{
  "model": "image autoencoder",
  "encoder_mlp_ratio": 4,
  "encoder_inner_norm": true,
  "encoder_depths": [4, 4, 4],
  "encoder_kernel_size": 7,
  "decoder_attention": false,
  "residual_init": "none",
  "optimizer": "normuon",
  "nesterov": true,
  "steps": 4500,
  "decay_fraction": 0.4
}
Rows from block 9 of the encoder, named by matrix and row number. Each number is 128 + 24 x the weight over its row's rms, rounded and kept within 0 to 255. All counts start at 0. Numbers have three digits each. After the name is the row's rms in percent of the matrix's.
# pw2: token mixer project (encoder.blocks.9.mixer.pw2.weight, 320x640), inputs 92-183
pw2.200 100:123135137119117088051128104121132133021142108129099094127133126093129152126118155129157087119127114131107151136193129121137155131159061127124120125135147131133131099102083126131132123133138130180092139127131125127139100130139114133134124132124133130139117132147130105109127208
pw2.201 111:094118122119206134093085148134126197138121097125171135135116121107131105123134078138152115134181131133122132129098052140113121107129095118126143127115150126133125143095030142115134134097126131146122119132124129128113094127136129115137127125131133117162141126134110144134128160
pw2.202 095:083116128127136122116162163128127118104147133136163120133134127155128133131152135101105201118178139125224127112102071134117092132140174131127130126127100127112128104151169100140106126138147130141135121124127128127124135125137127128130129115129126128174151124164134143147121115
pw2.203 095:163133124137137130127144147127140156130134121127123119121127128127137107127122169140114192113117156128094117141105098129119076138088168138126126119125120123137123132098158098132105127148124127116150083128129127127173193116126134132115128113128124131141125129100110138130132147
pw2.204 090:075131132114149146139162110126139163173145105120130096125128127134136170137096123128126128127106099124106064126128176118122092127099144127131128137126109123138130147156140120110175130139162135103119123129129131123131180122139137132118131134128112125150052121132082136129124098
pw2.205 103:141165137127127145116231172135119084123129145135159089131127125116124143135078121090109076133098167130120131161158128128124158151125081121126133125131109129116128129081173150137128124099128138150142133130123129127149071129109116128129131139129134126054081129143110118115130109
pw2.206 103:227146124137148130158091141130135126181130100126163101121131130123127107133141062106128127125083112125121093128138148133127199118096148123134120118132124130125126135167251193131191132152132130143146131128126129128110170121129139127130125128127108128255130119125116120147128108
pw2.207 102:086143133136122138111209149131123123164139159127110121122121130117129107135151110127189076122139148125101149132127166115113135114097079138129126131137123134112140118090127157153144128132124125112132137125127123133145044126136110132123131124127153130132184131109112145103107076
pw2.208 109:153153131111047130093115089129120087111118183149061100131130123128125147128091171135071195137143130129139099130141032141130167120101148112128142129123130126114126131109076141124070131138140127164143143133125128139099167121131129127139124124128148126122143128078096122115145213
pw2.209 109:084093133147141103173056132127128129055146095116135128131135137121131087121176149129139143131053130116154156135085136121138113124123162133128119136125117125154131133141160133116148127180106133164116124129130124131138152129142123134136125127127139133155125134137112124135134019
pw2.210 091:174123135141136133115096158127117114123134098129129131123127127109137160124165158138147143138116147126158169120160209134138116112108114126130128142127159127142136115146110124153110127119133123103120137132131130117119200124104119126140129134125129123125101128146141094123125083
pw2.211 104:100155123116071146130133010131128115082126138131121100129130130125125121129145116154132139135123130134092071157152109129121127106082056127128118145123133128117131121127247126119114124150162127110119127128126126128125131128136120128128130130127132127181159125126145146158127215
pw2.212 107:125143132105170124113117151128130196171132134130124129129132131123131138127126115103105062124087173127128078127212147120113112124137089122133137132139088124116133117111152105118134127115122131133100116123131125125133109125143125127134128140130121127029125134111115132133130121
pw2.213 105:122133132130161128139199128124129132128134186112137130128128124113135146123155102091172082118153128118168097116103175120141100151148113133130132124133115127103127120106095092174162126134112131142094131130130131122128128119110133128129130126123105126077090131162123163112118216
pw2.214 104:109133116115159131091165109125129140105109117117166125131133126132127155131116079173152124132122120126178141115171205124127140140087117129130140120132115130126123129105216075103140126121106129127122107123131128130087170122129133131132125134129124131125091128100126116131135150
pw2.215 101:125064149159189129081125168126137183077144084128145117126127134119129114119168145146124131123104125126125116127044143120142077128066180143133109129138139136149136139081087097121154123128155125132117146128130122119119139138137136140134124129131139127194116129142116115147119119
pw2.216 094:100121137115138169153109119135119150116115147133153137135120125138127095135102130107010135139058158135113191131169136140116206108129093120136127142122148120126117130114165123089102134099155129144171114132126132132122135133120105124142131117130123130123135127106154157145127106
pw2.217 097:146150130128211145130162205130140107181112255144151115132123126150134144126115105152147035129090117132130116139118163129115128145094195122125139139121136129137126147101102146110113131133109125085142132126127127128139134122121114124128129135129139126104124130136117118149135141
pw2.218 090:139131138128187104181147126128141041151142132125092130126129127131117192132076111129103127127117099126146078111085155135137112149117158130124125129140143132142130142100142134110133128142165122172112160129129129130102130129115143135137128130126110131123127126133117152127126170
pw2.219 100:121159124103128143108121078128139150149115137132126139132126124135129111129029113130109025136130150131120083124184202125116026143131122124122129129111098113137129135084216140114086132137114127087146126128121127129113070120116136122113126134128162127136133130134104168111138193
pw2.220 097:139083128179189140165156058133140054194126136128105089128132134109127061128173080131073158130173122127161095090059218123120054146078181130130126126135143131146125144156122122111087128105115126140124115132138121126098058123120115125123132126131160131231170126169148133134139123
pw2.221 094:104130119130120119168147070129144195176139127124163104130127132142132132129175077116049085129088122128141099136161156132140117145134163116125131130123094121147122139124100115138133128127138123133084137129127128135142117125130127123135126136127118127118118131114110151143138088
pw2.222 102:097122127097121127113136115131120127047111148127130114137129132139122190124190123102089122120155107128158112128120075141124073129230120135127128111119154126134127141163078097111162129095114133115112102129120124129151086129146105128132129124129114130077079125115118136140135139
pw2.223 101:202123117143118150119080125132126118142130105124085128130123128157125118141011165138111152125170104124168143124224157128142130129144060129130133122130109131128128151124164174127134128133125129081126110131128124122131122128121133126139128139128124123060145128114186147108122122
pw2.224 100:156056137131101124130110086123136103116152150099105158122122140105129143122114136084041128127193156117192096135095108129126149129094131155136118131139119131126138144141082157104192121140123127111083126125129129116093097136122154134136129142123117132105046123118146167121122144
pw2.225 092:062130121118122142156127119133146083077122113128109141130122128142124080128166078139129123134157138133106130121074151149129114156142102117122123125120104127125121126160092168147083130134150117131101145127122127136127165118121158122138130131128144123045128129153108148130144170
pw2.226 098:076152125130150111243086137135126096060122174135146125126131123118130099142117134118033117133033123125137159085077113131118079141112108123135133136121105126128128102133064142115083131137096133070132126136127129133136207124121147130124126129128133129082053130107099173134120079
pw2.227 101:134098135143160127080093125128128103108149104109076109127131130143124092132169177143156125122196120129153166126173117112127183118140126140130135122126147128131125127189163120085100127142145130155150104124132128120123205129123140134124127130128150134143173128100104147106122132
pw2.228 103:117143134118122128085163108125127145116127074136102137126126123106134040133101117126142041129189123127182131143084099130116148142119131126125125125129145134134125156099067070140067127098130123134146116127129129120116053131126151128117125131125110131080182119146126134104122138
pw2.229 098:132100129126145137105141131134126116080131144124102122131134125115129124133114191160140213127233101125104199110148199133117141111117138125140127138131116133128122121183164123134143126121148128155085112129129125130135165120136128121119128130128143129201161130138149114126136108
pw2.230 099:156127133153115118095102110125130071147124107120119112123126132145133143123170199173169081129030108130101151138232147119125126137150119143133126123129108130124125128097095106133108128124122128126116115123132125126127073131144143133121134141130095129064156132124146116130118095
pw2.231 095:181129115097132135094123126130113117097112128143109140131128127135126124132105149119114128132130111135133143122130092132105174130121144120127144125119095127113124104111151190117174132084159127078146124133122129126137181125134132123115131121128145126129123128120084135141137135
pw2.232 110:113143124145122127078163149128123135108126134129149164129124124134133085130075121140136194137058135128081113147231100125117000133108090127125125127124148128140124099117013125126088129130129128097089109131129131133127170132129136124140128121127116128113130124092120138127121127
pw2.233 084:114112129121111136110139118132127060163124067140163117129118136102131124119122155131144171121216148123146126132112153130139205135110133136129123126131169134133136145177113107142075130131141121129122114132131131128114140121121137134125131129129068129157099128119158124124110083
pw2.234 098:155150137115130125101147213125134110146125133131122114124135125134126145133060139077081148125101148130086137136127111146130145155096152128135127122121099122132131105113091201137095132097098127127171157126134133128119095127144116124141126129127157131055159130099112124102129070
pw2.235 120:132099128147139104130144157127126127093141086102154107128129134116126093123132150123084099123073125127133178132071056120143077141106175138133119130137116127146130097125182110109135122136115137139154109127129124130113193133095130135118130139126105131198112133150139111120120002
pw2.236 093:130142129143140119186121104129133118132151115133155118130124123133130087117121072085089158127103127131130125121128081129139123113107151135131125138125133125130124111107157071098130133147117129124162130129134122135146149121125138128128129133128136130095127124088117129124125174
pw2.237 098:089136120109106124194113113127123139111125091123144141131128130151126166131090142131130122121105123123122158117131183133124018133114103120131124127119144123115126085104099144131038128133112122116129133130121125125144217127139132132128125133125141125102117125098173157155136145
pw2.238 096:145114118121140142148105176131129107097139108147147140136122130144124084123132181151099168113113152128195111111105148128122182155151199135133128124133136132115128105118127171143104128098155128119133153128126130136113140128129117126130129118129173132160166136096114136120121088
pw2.239 092:108134118142118121075146094130129165148132075129168154132127133161127128120010099110120174118132149130148140132136124128123086130116113127134129130126065128172132133190160175123141128159140132098156129127125129129118101118120118130119124137128133129078125119131113149140120170
pw2.240 098:141105140131090128117206125125132069101136201123061134122140132124132159121177110144113081122129148130132131135107085130124002149126118141136107125137146130110132157143010143121113117118131125135164136121129120126154145137135108133130130134125118128140146124140206132144123109
pw2.241 100:147125128149139130182138141125131202205127138136119128126127117149125150133115144145098193130141087128140139143187217142120081142108115126131132136128121124129135136139056107126121132126120131100122134131126128127137148128130121126132128130125134126132097128146148112126142126
pw2.242 088:149153121154103116173176181129129104115112164122051139121126130129127126122070065120181127124091117126153116128047168126109124121098095137126128129128096129138134100105127104120128127140138130122154100129129129132159190128130104123137124137128117134180172133130079128127111095
pw2.243 105:183118119110130123150101121127130101107126148138168097131122127123135166131126140166097089131143175129129117127048111125127130151057143138129126143128097129123129121121153106109079131141136128151150149126126127132136145128118166128118129120129137131139133143139110125137132131
pw2.244 100:066124121122120135087131070132110136127121138120113141130132124131132131134139165129145124129113131124137177149088118134121027108077129126130138142120092128144123121153210100120122136129160134152174113125133130127101191123145147125114125123129129126073138129138130153136124123
pw2.245 112:088125131129157135111125035128123085093131114136138142128131125131124162123143110160171184126210096130163116110143123125128154132141148137128130141126132124123128124094154163153126123118128123149121140122131128132130151129104141130143127135125138132122170131117100123143133215
pw2.246 095:136116131140108144095188140128131193129130080126072145131121121126127127122130095130155096132094118136140161099133187141131084125104090115127132125118101123108123133115068104126087127104140136101148129128129125133125114123128143124115125099127104121113113130156125120140144125
pw2.247 100:105149117125026137031148137127126124168130088129142139132128125134129123128099097120123075132119145122086141102085120112109151115083107131127121139124134122111129119085082165134078126141128128156122146125132128127156122117107154128151129119128137130130140123125119154140104165
pw2.248 100:144120125151126118109164136123111196107131069155172116123129129126128135127165178142086232127151123126123112101115130129137100116150144130120140123126129137129133142139207118124154125137145124134135165124127131134121087131121121128135128127123157127152131129105146176138137147
pw2.249 104:110130129129158134103184149129117148115116023145135138132130127117127086136126189095135116130055128134155128124063172124118255106094155133123146136135117128129128108127191186145144131111131135119169122129132134127148132124156132125121132128132087127082129127176115122118125069
pw2.250 102:174101123110122136102098135127118085062118162154145127127126128138126110131098102104158099134173116132090181102075200124124140134092133123125131121118113129150130131178177212117135131131137129091142165128127129127137165127127119119120128115127139126117118129177160092129136119
pw2.251 094:183095136140122140140125099127122133177125158130103111126126134105130111124140203145082163127101102128104135113109149140100150134047137139128124142143160128138132118116156149110074126171119124087132130126125124128077206132129146132137126133127110131054142133158087152134135093
pw2.252 100:120110124136174124115109053123149056087141036134111140130127134124133096123151110133190119126084136128147147133132129128159154115163151135132125127124157126120132109171092155138149127119135129123124124127133129125140126128144132134133130134129110128110074127145152113104131084
pw2.253 099:139137136120092144115188096127110096099111094141102151134129124131123204119128138148207114128132146138149115128199222139121177115162136121122125126122143125138127124162153129144133128081168125130171152127117130127160125126133122122113129110128166125166117131132090109166131184
pw2.254 100:071156130093144130155164141128144130163110123141087100131127125122123081131108098096209132130140134129097094134188113131112174108092116117126138118129123125128125122095196100125164132115118131092147136133120128131148000122111115124133127135129150124140157127110137129158139180
pw2.255 093:113173123118142135130098143130126159176120146132122154126124130121133062132119089179108177140085157133165181130125083128123064131119072128127131128126133118121125082129147118137132132136151128110108128134124124125154044119112113122120127140130153134057139124140115150110132115
pw2.256 103:073135135128130126234153056126124120165135170103107139120131125124131171123149133084106124114143126126108100147091148133120212136163138142129126122132135126103132151104120078118095126111100133140126138128133129121098072128132149127134126125126141128161135121166118137127129116
pw2.257 101:112103124115195126139135047127127123181101110137187118126130124132124112128092181089154131136135108131169124108137103127103146109114153124129133126123114126104122152135076132151082133129124132142130130133128131128113098123130091128127127132126112129133157126146110137104113208
pw2.258 105:125141128118155140173098131129116093131102169141093135126114118133123188136152134092110120135186109132123094135221186145106248116151144112124139117120097131116127138146174129129132133124078119179171158127127131131183094119155129116130127126130169127099108120172116080153129115
pw2.259 095:068112128151097121149146104124130145109121138152096121122126130140137181128077087152112087128138166126147098124172131139128103141124124129134124129126130124139129153101097127141205124129112131109142141127134130128136180123129104130133126134127114127170018127084107099136128125
pw2.260 104:156145125127124167071115121129124128080121152152124098135134122116120153132099138131080144128140144129146092146080139136139203125100205120121124130122101122126123145150218115111115130101128127122138133128125129125148077127126126122128126135130154129229155131074149105153146135
pw2.261 098:142133141140112122035050110124120054103129151113123160121131147140132173121107090104110093130147079128123106153065153118128125123102082135135125129143187128139135111137213105116053122087137132129158130125137127132135064123132158132108126132126052132136130125183120135136120107
pw2.262 097:117136130133155133168146136131119135193134133115132074132131126122127123126092192135149163139095119131120123138201089133105086128148045129125134137133167120102123143166131114140179133136123132102123139135125125121105170125130145125115122128128095129089181127148126127132135085
pw2.263 100:151127134134153118138155163130126108086139189129098152127133129130128192130140138065102125122177135123142112112154082126119055135092143126122134119131114132140130090085078048120077127141136128123098121129127125141121105131123124127126127134130162126000143124186148098108142104
pw2.264 107:118130133144177121139138091129119229115130134140169135127124129121130155127121152108120121129145129125157085134105100121139001115177123124129123127122103125151126122135188111123118128108112128131082132129123133131136001128116114128123125143130142131132087130129099125141114224
pw2.265 099:157110131134152132148104165124125087158135140126079099126138133136122161123108137108102141125144072125178131137112215127132116101122166134130135129135165131118124146140185111147140129132143130145124129128136130132126254134127110127132126125127147133184170121105129155141129134
pw2.266 104:139137132121145142115140078131137118085120194138101118120115125118127110132159164131159098132116137131154102150232119150107037122126068114121143130122144123131120128097109073128042130090105125123137111132123132134141038118148131123124129132130151120108130127135189113157145191